From a checkpoint of a small CTC audio transcriber.
Training: adamw at rate 0.0017, 9800 steps, batches of 128.
Rows from block 3 of a small CTC audio transcriber, named by matrix and row number. Rows with one number belong to one neuron. Each number is 128 + 32 x the weight over its row's rms, rounded and kept within 0 to 255. All counts start at 0. Numbers have three digits each.
After each neuron's rows are labels from the 100 clips, of 14976, where the neuron reaches its largest size: "strongest on" is what is common among them. Only what is clearly more common there than usual is listed. The data: short made-up English sentences, spoken by a formant synthesiser in many voices.
# gate: second MLP gate (model.blocks.3.mlp.gate.weight, 768x256), inputs 128-255
# fc1: second MLP up (model.blocks.3.mlp.fc1.weight, 768x256), inputs 128-255
# fc2: second MLP down (model.blocks.3.mlp.fc2.weight, 256x768, transposed), outputs 128-255

gate.543:217107135119085123078125111081094131141195130155153118162150123069127171123150163100132095136149135196067157154167105116128084156107109159079147129084161115119185089169111129084098112138162151078167130129111108154174153196147087124131089104086164181105122098157105070106148085102154128110105170115093132198120094103109074135126121150113123113111088184120132186176118113132158120149090
fc1.543:164110127182202101135110125128092115130138150084124107118180157167162145105124135161098129069112184169089128105122084163150113145141127113110180119073170103113105117120069045102126104140132175142121108140134144105144111132080162143137135183137133114165124094141167157134099147139149073187150163092083084121131158125141138092132118115130115124123075139109131174128148140174129113087138
fc2.543:111152124118130123182153096142132147147154074150086127132171070102099067082151126105137079135157138133091140112146135135117157064078151124157140137132101139113154178141120092161054141122112116108124134147150123055072129139143172103074081133054063143076079118110083084084113138079125118134085172068069093117151092105101138115123103126127128117128118120158120142117157140127101101130201
strongest on: /d/; "today"; "needs"

gate.178:145184140157121098144130150098123100136108168103114109055133125143135201121124142122099144105100118119115123158087162062126185098147172128157135106123147125166151079165167128130204130184121149161104148098056153181127125094129133064157170101154166128096149134187120134138190146120130193158081114147131087112159150121150211081113127104109139166134116160055084142200110089134089131142156
fc1.178:146140115133131072173111051147057072121120162092114126100125103128115146065138156127085123130110171168132090096075087125108136106131167087165179140112142185195065083135027128155118109113097115136180145110132145101196086156154101153096145177159119110112085092142119111111169145098096086152163119108123131105125119108146123102092089091170084122108154153104130144141098153115132129138126
fc2.178:129105111120132148127123121117138109190102158108168161174142099146136124187161090118139114081168159118110158146115102098155149129117112105084128184118076088125134071165085172113100124083164146112175144125104122170104125120163119108141200111086173123114118139147203121115082148146168090140106168128144129150110169150124089167148161089178102154127063117115168131089139070182139167149125
strongest on: /s/

gate.146:087114167109149070115143117084102093104138131144152170118092126103085126109144084157105159103148099145089196139100190177076159135153154112100107123118180170133131102163148105094129138155125097178141125087080069206193117113150136119124128088102175143054164134092091135107106084125168153100095113143092115145119100073103083092095107083093160145060134128063187123170131121137105129153097
fc1.146:030087157058148155148129124122084138097096092153162165112150140118096063098109119089129142097187126174106182108069153100140082178171181138160157109141177156174124142115105111120088159173143116161174149075137086148209124085170155096147109126124164134085150131082092165086151103138148161118178116140173134129098098107070101129085179094084170137112171120114120155144136112162105117114104
fc2.146:129123093130176154129074139175111084125140128132097123172189100094167189079124117126110192101114087132120105109105129061116120147110149102092153121147152106148103166136132121169107137171194143089035138123090172150078123160150106167106186120218150104101160122115093139127110103134121107111139109156135169128144118118141117167096092152112084134127113107129207149110185103148103100120099
strongest on: /ɑ/; /ʃ/; "shop"

gate.678:114148083169173122128081128081158093171113115176103132079141153109098153077147094131097152130129132077070146144107180144163166097121184082096150100125192128116145125182140133093220093169137103133159132121091106204163101110134188174100121110147147156098143067091141110109143228152133108202097179127146108142113119055139123107162124095097125162098156153091164087108148069162128108190121
fc1.678:220118163163134117115166165139167151113144099156124099146052184125124146104129125168079150172096160166159144160105109186157100163167113120134159080120113157171223143117144145098148083111069132146168117090082137170180121146136186166118107125087137209091141174109093118077147168162112106131149130145150106157155127144116090109151174103130156119120113143155149178131119142106109132127141
fc2.678:114110142129131110115175114128092109146110110152083118119097140191137120134122053111133169096110108116189139147083161153153114127048157108095072136081116122081092142146147158092132132134100112128129064125121097162156145097101125131076108102138091098195129157136187154117110164121120173152086097162111117142106205093134139106081122086080160153098124115167164184067120121134092168051133
strongest on: "is"

gate.612:173149073150090144111155113125155122070110143152143117186105136110100131117101138101143153217124134162125147121128088112181116097098109151168184135117166139140123085117153097104142073183122121121185170117098143130109082162114124152119059171156115110145119103136142146077098154093135141145133117147090147124142126105155118080172142104171141134131130243089188068135083125110159126147082
fc1.612:160126169136121148169155080139151145075077142132147114105114096127159072114072125117148134174097177158152154087084159180166152143134118182165110122145115105130124127129131062136160119197144123154144125110168147068127058122094143128135111128128140099118070138070096123067133176098106203118174075143118128137142134136132070183104152122119088122157133158164144072143115065133139093161058
fc2.612:132103110154078143156151072193121135120139188157146098089106095130130122148119164129095094065091070087138144125119097159153081085135120078127134144093177072153174151187123094071133195128131142107123161111186164076088103135147173118183069153143076085105147139122075123081127136215158095075144169099127089134096114119115131153148111103168164126189128148151113083144142125125102103184147
strongest on: /d/; /oʊ/; "sold"; "old"

gate.251:107115092075203132107161134101094105099136081087143167096117102135138187092145131103146159110089125120060147113134168174140143114127110119117075133136143130129115114130112103129192124125129079142106113118116103140143184151079125136137146108140124148132062156150191105128109157168185162122068097101124092123121166105075157036081151142098111077088129143088185118122115130121125165169226
fc1.251:146160141151159140115083127132104146127140138109060139120133122128122144155144111117163101136127123106105101114088130142129174100118125128134140063130168069100142088191152106112152098166191116077144157164088143102138135101178120127115092131136164178101147125148122136161191133057156166165111168151123090220181134115142134114164125189128135189113106128066140199174108066126110155137098
fc2.251:176117145117171094174107109126171156147109100103149155173168180044086149152195168165173119152166109126101079098131096130165139131173128176122139127165186142089127144163086101120104103163063142099154131187073086098134115106120083155096105158130108131122137139119078112120184130076160107186100171121163105111132079168138134127129141130139087226111131183226123110176173125110103139102076
strongest on: /i/

gate.212:116148140134142103132128112100097045135120133133115158126101159102066155055105104176122128160072170131094168132074159172124122110150123131077131133114139177148099093190102138077114132134118126107143136042103122162184114141135171137088115092116146151106091129094065094100117120140118173091103103107091140103153097033117127133112100104117142091078126183093143118178109085096097133201093
fc1.212:199092092157129144123089146127176137033128099136132152159042145093157173160204157188157070152121130077222151124158130100072156146104177137172129084147196104149157116133123105131074112056138157116120065129121143095100097173132117154171137107126121143107136152083171184136119145172136120105086097173158117138140174159111126119088128115129105085128092142056167093101146103126084140157057
fc2.212:136124086125113135153168153086156167144166207102141097120123115112146145117118098092160142081191088120117107053174116130174150177148104181134128162134122081106194112150161085094115080150169097137111128131095103137108107165113077135116156123077185136138147168101117161101079185111136065125132111099081121064115172107050126097115164105198070123121074070102162140151112145138124163106135
strongest on: /d/; "my"; "needs"

gate.287:072137105141150098131129087114148101059145137119120140122154164133121169137149122177100115190087162116135151144143125146141120112135175104154139175072174157115059106146131113085068094078130098136154133121094111144112154157129179146079052147080053148129077112060133091103103133112121158060150143139071133117132143083135131136150081126149172146053127144127119131132163097097145132111140
fc1.287:126124125116149163097152151146151145113116127087148110141183122153169153161180179144172127096114184133122149181181097073144102143140143107148101148092187102118142127120116118132082094087145147110091097152122097146103187157172156132125081119073058147136093104099171094134118080091166135043147169124089130145085165126148118123181176137117189143118140142138131153124175109104139147096178
fc2.287:154084094102150154105147100154107107070183119105077144133177134189140109103132126129100112092092153134098115122108107169114113147144124174136106166155093113122085196182085083167121134134105190200104129177105079130112135187164132108105114125130156135163120099154168140117142114120198111126192142070102113103090126121107125141149197167140119147103070085115121156155098102111124142099183
strongest on: /d/; /l/; /aɪ/; /tʃ/

gate.62:100129176077083153123120100137107123055118051067133128190105087070105134114156166127121087107067191150144175125092118139157116075118141129108140090107180135083094103096117106151147046127071179153116135114162094113172064094121092236131084166084082157124079124082107066128122075134121160143059127113149163143079136113144077101073136093148150084055130144164145112123176117121181149123156
fc1.62:158208143122170115143096158166038133144131113155099100093100105138073105138137082137105133136114128056110124156107121114103144115130132180125094100131119117095086098189144126115152136113149150120098093141106095147150132119131121155112104088105166149139193140069099173155182106089131152153101116137137111134139164129048125123147119189127184102137150114113112158103114118138141197127165
fc2.62:150129125106129167100149172116103106163057114101128074136148143118138160120165136153179116210109152149150185140166147172123167162124106145143092123150163199167137146119216112091066189206074156104153115061073106170141142200172122089129117146192142148091157188079123134133116139151117118112123141143169085063118125100127129134138136121099183138101154142140155115095103076138102151092126
strongest on: /i/; /ɹ/; /v/; /ɛ/

gate.509:120162119131188077168140103076087093139084134129120147084125136081087179079083129158145150141087182130054152104104167164167134099140131145074144139109167150111073082182078113084118097118117138120152158099107121159153097143114146161089137127113108176102075109119115120104117100109128124120082096151090132048104112039140138126097088116135132092068099196087103112163157105127126124167101
fc1.509:157150138053178170178141172150151097107146139100144163069132101124129157129108080102146112112134094092087124152110109086106133125101175145128109164075095109129099172076167118116110136145172124129104134147118136068164186119185130057125108078150175132159169082173088184169074077137132122168170124110120079110174130135053126095134111145090132095140139111082076111133156125125135096100133
fc2.509:133176089116181155074102128100110084114134108114087164142148174125163117132158100114098174140086136095135096110077143142129089055151104082106153126135080111099113140107044084147097171069126124106099177153125134168084140134154106133150117135146129111099141136162125171178104093079174088166120174139149170134119135099133040093134093123070130102096114100100081112102154097114154144161126
strongest on: /i/; /ɛ/; /v/; "heavy"

gate.365:142113145132134121168150121063100088102160108127160167115110119095120101104187083136090183106128091157116167106096206153107136145107135106150161084140178171144134082124128112112090112141102106152155150113083078141143140152077129110103142172098126131073124156144153114110076158171197091066111147109097098111113098112136097126087111064098127141084124151122198126156154142153116115102172
fc1.365:172140103191097155156128172085130112143158103149165139085096142157150156095132163109089135172128156128133087135173108136168138117076083109119113170157105121139107106080063105143119053079109090093141128126123118123081167217083121168154151149135101117139093186126175138122152164123146130148142122168121123071126192130152164148157095138171067089118137163201115161108107170060149141137181
fc2.365:110065157108082117128134130110127179097148124140113133141094152141124103193131079195112113122062157125130146180100147194134107164145064142138143107089058072125132098145091100129123079109038207187172092123075109084130145121140178059105092141082161173152097099167124112171160141159110110069125070090103132147130123175124146118177158187107182096089118101121099143117054154137139171104196
strongest on: /d/; /n/; "needs"

gate.306:122157133113148104125124108104119032120103133138123157127105151088072152052095092158115122144093148123103147128092159174108126108144129127104104130109136172122113089171108148065110133113115108109167131035116122146149117142127148144088105098109129138097086120106067101115125125141121162117114097116108127106136097042127122121100104090121119092093142193090143122163116095104093137169100
fc1.306:110094150121120117142138122149096151146179156122099128128171193172058083124046145130132146161176119171125098195157085157115161156161116118126177115120184126127174124030133176140149067156099108171128082112136097148150140136167167125195144098212107100168113151115127117050108186144107135199057153100097132125130145163130121137138155124188123097107125133144097168145081172183167169048140
fc2.306:159085146182140150130119108194080082161070151125210169138134175182114149145134129161151069176110098157133197134127066120142121149148068180084093146113186112113118069103204096130126194105133164105121136089156088153190121126152173129147125077111151164132151113112160094151107150076059117122110127123149173139152111136108101099150186135106163164092151118153163112135103156127108072127113
strongest on: /k/; "doctor"; /ʊ/

gate.96:102146150164142074072153164112113123121087150106106126122174120100141126128098142194087183121106112176090192153079163126052132127114135086140101106092159135151184115120121147090086148166101169148136190092114154148196081088123190120106184114135147179066134126082114093134102104160142112094085129121136129130178102085098106105067101062098107109084123197067161115168085092155084108102152
fc1.96:143089085084095109197152102114157135100173081200171102110094138137147084138139117125131118168142132123104124122142139123202123139138118150132145143144095131124119131093160083130171141078180132155150105149116137083110116108098118083149156139095138124177120129192150194114096089140162115101107144136122150127060167138144115175127158125086114095103095053175131171071112137164142123106100
fc2.96:159140069142157139137104158151128091095134095067142126145058137036127219103133202149114200116102105126139136128113133127110132097110153128094114093149155110079137101153074091158165119098134162106158120064064125177115140147166148175141122131175111168126154151117137096096132121120093095094130123140107157129148145112109079147141077156118190144089131126105144136101122073104169082113080
strongest on: /k/; /ʊ/; "took"; "quiet"

gate.182:149186113175135127101141102088104086132150120147032133118181193164105160088103144137063122193054123128126190110120183161082181129157118130091111102105150157214151098125088089114101088098087120148115106079068166153129113169137144148117134116150083156098130142093124140160122129108115135040119070123100168129182113087139123115116087097146202105082128157087093080132112095139139133114137
fc1.182:109134146080156128148119068188112142112118080105170161055104053103144120154130108105156156119142134148076122158144093150166057134095138120110155166090122098077053124094121145138170119106164149142110110131165073130152164090179083105167088086105160145193129113160075148101104086134121119113129115144102122092066119110152120111093065151111117110108119131132117147134121128115139148103087
fc2.182:163134121161139122134109147181125148110154114136142096126109179076077120111179076086085077143113138087132105119121163157067156141138147164127086156117130134104103135140141077083126211045088075087151132147113116114132147124155138123127145129164096132092172136124065147117151156145141043142089105173117146142155135097137125125109109141051156099096077150186139128150122148130147074092121
strongest on: /ɑ/; /w/; /tʃ/; "watched"

gate.376:078118173159096118179109099088098137044153094130116094087059120101081127103129067153055113152147063145092184131067166195099140160111145159134144065153196165182139118117130111113123110113091152171131156082115130110163096088098105131135150143096116132081188138139103175127092166127076079093102108121127123097086093111165144150056120110104072102068119136108160143129178108183090122106105
fc1.376:067177153162156081111101090113185113098127176147125146138139121080078120133119100154095126091171096133147153089084170123072127123168153114112108114127180127166177126146160147119139179166095142141118142171118156152125060129080157161114115120147152167133162115129120095115081101183127123150067174117122045158136119111176076131099079041109135193116085103040185090135180119192081112088091
fc2.376:160143160149105134050155114126144118133121160120114129138204118089135194087111148125147140091187127123129144124187103179080166166148138069071091162133176148141110163110126083118088111142165127134104112135104149157143134181175105144224142148132136132117149134089125119113120101121175125087071190177137166157161118071102094138107139111120147178122073136138199083101140104113143142117099
strongest on: /k/; /ʊ/; "book"

gate.273:124159139103133128123123123091115038117097146139131154112103165092078169051089098162123125138078151133107134121090169177114121096152128126098126118109155177122116087185108133060124130114114114130157121026117124146152113143122142151106093116104123145114096126119067094116117127142101153122102091117114127110135096041131133120106099087142139088073124186103132117164137085095094124160092
fc1.273:128096188112163128117118074109158142093139112073193110157130096149098094177128170110210168072114140157205126154144178162155176133090130105191119154122130158177149138123131092136086116126164075106108074116203121148120140200053100145083132148129149127134152139080115154121119074159108122156124096136190106174102130099149097117121138121157129108169110111137127122201164108127164126147134
fc2.273:101096151142158028135131104098139137130159111085158135141153157098088102148088137125124122127145113083141171122155123154087162105089176130171103132137102151109154132137143132149158129127141100094121089086211115107146148096163094169122132084075100166127160154120081158059090140120112131127048151123107073110141114097149069142115129132045184185088116181150169135183121126143131138144201
strongest on: /ə/; /ɛ/; /w/; "was"

gate.531:176185067103186136162113109136097131072152125114092151141138089144159147123102073171120193106133086125143173146083136125136107093107124064118154096156098138083086120126129087125175149122127122161167137120068138096150133114152137166060139162083202151112097102113123153122111089083132143178131091104123158124077123104140118121137154142126170121109148094169168067128114116091157175152111
fc1.531:160150086069167132157120094055111129101127108115128218202152104090169141129139103127156174153112142168113168147137163153125090117120077109089148096158085126098125096080146109111122046127053123134130160095098127138132113170136114133110117190103132146126063157175163129091103135114136116133059130082109119132082138116192139100164145107181175077098091123134211094125104139164142168120175
fc2.531:082103094113135182065118255121133121192078123106082143124116142121091115209155168157114148205079152122123151139143132088139129177143108163158152125122114169143130158072135123129122144143142143150120160143054130182100158133112115087131135154080150122106086170141158107162185142114140109098123122115140109146144124134160094138119186179143139165078101131120107110090099116122114101081132
strongest on: /u/; "a"; /j/; /ʒ/

gate.132:150207132145126116119120075097136086124159103157046132092138159090105189102093100138064117143095114116117146133089169141135126153060144100043084124089130155153135174142084118108073112114101143131122117093109157156119128124166137160127119088143094121088134111084053110155154120099108153138092162122109125080163103059188111138093048108101123133073083148125162088191151084127140158182077
fc1.132:096095075169121129135173178096138130169112084124106114173212110122158148194133171116146123136115099164151165144122113053140121103128085091119125167145117104184153146117069090179127193132144099112139146164097137127061148094136119110134167168122161084112166085152198152171124096146125129084158182116079185139133195150165172116145086153093093165099147128089126108122126134133108110181099
fc2.132:116154138087172114145157150161128103084230120124089110121188127110092066139089097136097147141074182151070137153142143162152118117134150128193136147163152134168103120087153101156171082097109170116094140182178084089150122157172090089115139170111091150102118124111142170118147116154152197132128133080128138088145083175128129119184124146112110108110121128127192100096206154096195140130181
strongest on: "is"

gate.524:169151152069146150152176169086078096136131120076120127146092075087117124107114170162109087123112157137088118143098165157190166130097106132126127158125113123107110090126092151110116145058081093157196121096135119115154107137140142139136152142117143173078128065156103107165121118114121098089025154090147148156116159100118146088067128118126135074103139141127153160123166088127110181160116
fc1.524:135101113111151088096108092121114134124152113138117124133125190088065114106121090082071120149123128127139122153147138146080083175106171141150140112125206128185175144115141124137130096129181182106135099116095127121059123115116147141121105180142076057126098171098104095111181134160104084158122136127134098099129112140108081123085146094078109149131057134119137097100155064118146094086151
fc2.524:127109123152190140082042104184148144130088105180144208166098146175085140132108123121152136124156102140165151117063036152129171172091144198130148094136154139088168143101166149197087109121133117114105126083151105123105121084093104113099132113217082108149139135138123083111081167126170133146072060196096110161144048134123006149132109117133154163155167107146099104094117137164129139139139
strongest on: /k/; "coin"; /ɔɪ/; "dog"

gate.40:167135098132151124120106099110089097138192148154153127130113141115084209121102092151094128123006127151126133149081148122131127109141141111127106093093130162178120084119107149110100131132152168128123128053091138112180146202172121086121105154114156128118065079145113089143159130125094140135122118075105162126142129068124095140135142119141123051134075183100134097174124074098167177174143
fc1.40:091102121120106019137157114101109097147100024105117183094119142148113140135168088131121139151129098124142132127113173125161117131147033154107116117164133088123160189097139125114085117052103152130152126175160101170102149082088097187152102107142113098152161127053092126126103105156136126100099071100144137116088124149187160072123108141151123158108142108149155152072078101173082118073090
fc2.40:112070141116148148149093126128067133073108079058206091174136099117043152048138104117112101135152098087119119153160129135075126196135096129095169162121118125157144128155199183123144145132161142110174080086165091128134123092132083097178161081229089152101135105100103122108167132114111144123101133159093127107165122114147133137123130159164131130123151144172073146122140152115130138147096
strongest on: /i/; /v/; /ɛ/; "every"

gate.606:179116107101129057163111123105102066113143115130090171098084135122146165122151058147128174134097170130166113198044116117079122129114111077121138095174078148167102109149104105121131080132117088140147141076105119120163132149175158106072146146119145131116099145119112143147138131114133095170094105148172180078072121089159164131160102172140119082138091160115161137190137094138154176125151
fc1.606:194054120105120146124113136171134133159154101142135176075160126152184146156128112132141190119153114159160129145150109127128107146102095120146119074129119098183183123159119099145133089162176096132145138116088116117156140087116200055118130156113212143115159150172137128192115116127100053107119090186176121141103116140133105172149133141111104126135117156133123154126112133161158144109082
fc2.606:091118079156216130121142124125124127147151126084119165146120137061160183107119131160120131116120094138122058111111092116131077168116126084138107174223122121162103140154123113174070128101150128168148098159107115105164170163129149071118111166136131122094157125066144124162152147122109053082110089090123106057150090114128150144106129139099133147113105090153166075153124069097149114121101
strongest on: /s/; /eɪ/; "painted"; "sailor"

gate.590:130109157126173114124156096132077098130123133192166135110128128135125163090147147153116077118144176088122106118087202242145146135137133164084146091130160138078134154207124125139216174157099097141139134121099090154162122132108153115100118070144160169154095127140134097108188185105088191122090122131109129159100152085112130085087109106109136165133131139108199161188126061135147149183140
fc1.590:126119127084103113108079144120163133163149082115151139088090136148087128175118130153113173081111107143142125166144025074128068116143115098121123103150044135167171186112101134133106052081128144130125071100167135169135131145176120161187107163149131143135143151095163154100130075165143113117169149100135164132118158148106074117151152168143144082164107122163055143104130186101154076098106
fc2.590:124135172099158128139142179160102117122130183169144150145052168146135103170134125083079184061055103081170152169120104109101087133166077117104136148115054103109147156112161148119150090095130086140156145136186079133161149143131117199092079136106191160115122088063161122142103135087073146138111062091144180120141149126160177134109076149076094122070152109121157191100111162120111158143114
strongest on: /ə/; "again"; /g/; /ɛ/

gate.461:124066154174125126113156161137169072064071152166075150188116137133187105087100106133086116129126124171128102111126208183104184168127124159127110154134182137120148134117175087113085140112135116072157173111105147106127093079064151148134108119158160147105114157137084121121145170151158125129154100143148034186129113090146092131151073080089158126119148172104190113139093088074080132168163
fc1.461:154134145174170150173125126087151179179146094147175085112153177134093152161093156109186133101143138145108204107147147135100039131184088162120122089076114122194177104079123181133134128210097160104031117096170117134107122176152081104100172167142102137113129105139125124128173137166152175154126126102123163117166116118100147149108103135164076106141152145138109130155154193146135137160162
fc2.461:164166113108138108113115111119098142134108145162059124081128111098144153104109099162106095171148128154097172127064200071118129126084166087126146147095147134126159090162131164050069103106132078136152200093134164042090094131152113109088103168104111081108164070130109150182123151093136121135124136092110084075145081121128161140082106119153161099141119112147151047120161092125136151232137
strongest on: /d/; /n/; /oʊ/; "window"

gate.77:117153155112145102117136099125104071114112126151112149124113174094074150068095084139106127155103160130109134127074156189131136125159121131079115122069149177144124102185106150073123120111108092130184149050100110149169107150136135163094091108112129140115120130103055097111114116135094157100118111116109146115159087047134126109117080097120173105078135201096171106149123105121124138148079
fc1.77:157124144148156163122141132120169143164140113079150106167139145211098106107070084130150141177180107126101143139121128161154216174151068124122115136088139121153188146071169164186171116180083169151112141137144109129103123136160103151107115149197169140208168108120113167136108145190127110196188127062196135155096125114137120128174104208124113161167141142102207109071123117138163183128146
fc2.77:141168127140087110143155117136106091056111141155118119075157143164140097102116144147087119203107143180083177101111126116128221109124148122106175159145096119079069155119102097168105149078106117112150142161119108132144096099167100144153087170094156126125066102084127138175130117135135183133076105130174139109168075111156149101161141197090189115108162117166131147111110136153142146132115
strongest on: /k/; /ɝ/; /w/; /s/

gate.327:145191131176125138147124135117085105113174136152117161097090153092106162091075105206122161115073136104144134152080160146094143098106153134087151089118133143140133075149090125120142112138157136118117147083083102182131095156121204126046154068134131170163106153136090110115127107088067186120091100121103112138146098045142103142133084145092130104054140161172129141195100127086177147152144
fc1.327:122082112156158103131149121076176107116089161080133118159183157148148080162118155070158141130087131209170104126165157135134146153202105120154104141114182168142130097155140112143174069159089168135123134129125141127155106132130085136151096203139127096084105111188100132137165175204147130170149102113140067103120183186134167114133150090138110137148150159095129150133170152162078143120137
fc2.327:124163141136134163121128120102111148143096162131098164127209156115083109166103099109089154095104118094127120139130085112174114080152119148165113095071131112140122116063113075095132074113115106107079181121186131085120098147151151184120042143162063179078049147126131080146099052166069102088114125113189118096138131155117093142139138082111160149189129180088127110158183119155062113111165
strongest on: /ɑ/; /g/; "garden"; "under"

gate.137:121073106115109091085128150051119138142182128095131125126069137113138201147092157152164148154125099125165111158141139090149128090088125094065093096130111104097164071114070115148148124117137142106125133128158122104099150153140095133156143150054133162178164162060105129147113070116093131141070145130113104160121152088161091055161095125121207066130057139101075153128137140093149162152134
fc1.137:169122141105075132106121132110110120211176148130178133122086119135136168145107166168166109121149093108156138083134116128090118069092112096086064094123061111116154110098087151163131172119112078084122159105211160128077123163127125112129161135174130176176124167058122109125133125113126149119120138149146119179184160120104065109156072099122166095135105099159102114098118188023168127162118
fc2.137:163087144164129137055111191118100140164187088129124134124135176089180169174175082151100139140160150138125105125186098113157078135163108156162138159137231171115147122117123125220137105152099132129166073112062163123147149118160134102152137103120165111092141141120167135157165131120100104093171150069103103131179111124145125171159128082092118170142096107119127110127130141160194136083110
strongest on: /ɑ/; reverberation; "not"; "robot"

gate.512:147186087127157135123075134114155090080147143133079149087062231106053146092132031140085139123046134114153117125084148137135082109146124098135160121142131164196129074140110087103111131163133152120166136070117113074147130157123181218114102102118179087142099139087137173109154154134154170125164135127140128105158135117129164096155093115148157099086189141153157117132152088117139157150170
fc1.512:071075190092097141159087117115089129147156126072179149107160188080186170132080164125131067102153124142108175148156110133158192102101175222114113074116082115129140134126114092141135116145140134098095103156102124125120172102144162031109136151156142133130183077180129212167089134118087147134085107176104148136054125126127125176137133154187071120119108106139089124090148144130134093133093
fc2.512:211198101114128161127157132098076140125160151080160082149102170130131107115113110109100161112145154096108114157153140133128115136151089140173136141131125168184150100092166136124105110114136048102122148149119133186111105169113123182105187118117111164131082070092124174076137072117195162126144089146126117099086113125209075091142127148080197114147083129181121118150149101102170139133148
strongest on: /k/; /tʃ/; "kitchen"; "picture"

gate.25:129160131122146091137118117090104047126094120153128171115106164092087148045108098143115130163098158124098135123077178176114132116161127136087120123117138175126124099186102140066131126097117101110168119032095108148166112136104142117094100106116141153109087119106060097124128131122121178112102086115122124117132107034125129116094096076123139080090139183090138113169126088118100118163099
fc1.25:143121154116119176143131134170151117080148152145107131132102148098098074151126179157118141133093136114085174175148099063154134129143159062145197145166226184134067098143078092073097088137150162137158193102089145089155153104163125130150130152105122152071188166122130144133125127144102047097156134132118126140145077113142186131107149121159123146137109154122128144154093108117128115174084
fc2.25:188108166129129156130131090086120130141146122106147132130146167118087165168096072118143093115118192136111135100157114138127128063161190145108180088108131145155118117172149130120159086071088153150090113099135141146174157109122078122123112125134164163102157099093188151139114122084084120166099146151102154118108052127168115155131141109116148195181160108088118070131169073163142107164105
strongest on: "was"; /w/; /z/; "where"

gate.565:116086139194085121164191190185149133042142089139137098112128111144087118116088121163112129165104124150172128098078099154110116152185145141160131145118181180198113112156132129100136148189141154159180194099106169089130152102104194128104196152107127103092108138126089136149106110172166105118167108201150127092160115136101140139049125094067098128091143166153130146144126123150114081082098
fc1.565:102127182153124123108157158123132172136206104104169101156122043083146139111130127099150148136176135108114158157094163067114111119135126104098083117105148089096155085110107141163222177102129122108152156180124096102156079125132139140103189115086162190173149099114110107180093081120145134130084182104087159147100159124154084109145111145068079097086102144065141149115120140222137152115106
fc2.565:153158191139164137112120131182101156121140112114095118119091125094138123101100163088116133079124115131107170129162149124128095154154166116120183144151117097136115174119047093107186099153108146156093065175132159124120136132114121126133128097095114086115085164136142066051045077083086090157080163102155119106141128142122119063069125130069122136083083130149120157129136212101106108114126
strongest on: /d/; "needs"; /aʊ/

gate.149:114150127129146099129112103113104051114088118146139162129108163105084176038124097144117130154083148126090146131093175169133131103132117140091122113102136187107110091186104132079112127118110143103173141031111110156160111132126148154086102095127132150113090113092053101121119125124132172107125105123127127107156102025137119126102098083111149080074134190102136098167128088095099132195099
fc1.149:115058122072143136144178089149114119126141107107152156106149091156132145141118105124128129120132099139158107160140164183127060146093161099123122124154093094187167140110121084142137109146185089159163141126131106099105112129118150153192111112076135109086141124193164081125140116107095150098106128110134151145117128169160119122113099127150054117087073156101161152157129101115143126058169
fc2.149:128090159126174049137160152106146126089161083088152142134114112124123131130193111072136119151150143151119153162101114100108139134145124171137154147157131123132119167107095108094121046209142081097118166077143130106095169191175133144147122064114109096080123113058114085135110107091135149123135146144075158109141138127118181108139083081094183197158142115141162201122091191120086096140126
strongest on: /ə/; "was"; /w/; /z/

gate.211:106154125118137042118139110059139058104085144142126163169135209136131150093109103162063072152096133130110111150134206174128186091170221159133096140117190156102110071133114116092112107106068134143136154123103057160127105144078146101151093165149130079100142076103132161150148147170140169150094126140114124140075104122146166127146102073150167139146171148086150091107188158119133127114144
fc1.211:121215120152134084137143099089116087099082122111112061128155165119087128116102122140054057137110140138100065110114170130142124093133129136135105088163156110137108093147114114101126189121087142107157204144140124100087127115085144112127104168163190135109113063106131132165194153165130149152157135172090135164115110147145171093145129096155152145137169156064083135139177139146106155067085
fc2.211:149107157152072147076083110133132074112146154115132181113154183091111166148091138134090142181161102135155168106140155141121178145128157169118101079134196148148125161132184118172123135142032125159064138150107133156114120124104142128160108126180154078168158138179054144112163152139084132146144084151131095180158106123105047142214155089139092117158154090128133077116146138127154167059162
strongest on: "was"; /w/; "very"; "not"

gate.184:136164139110166091141154125122107053116096145159112143153112149092082153068109108156122124153089150139096133114078189164113139129154110135091117132112144158128106092169081146064120142108092101118169140050116112123158097144125139138076105102126127149106068133094065095103116125124122161107115102110113132101155091047120128131099107099123140086063123187084138138156118074074085117161097
fc1.184:174155101149104137169155116115165145085135096133135102124096143117093087148046128186115169085102130090076114113091133164145129135109153151133136110120190141099133156105126127067131152150136178159191198107104116096151130113115145157229089108087107137099138153178153166173203102131119146128131197159128191111106123121156227105106133155133105181101151181132161118146092103165153176061116
fc2.184:166082170106135169153122115091089092163154127122097151224173095086136133191142070179070066102115126197065146108149103059130138084172128146138123112095136112144118108075124094105079147127111139108128118143147120133098112180157088122173120184162124146159175111135152127176119137135128115164150116125146140119152092163136132126127184123130092117141167095114168150155127115100116175045098
strongest on: /k/; /ɑ/; white noise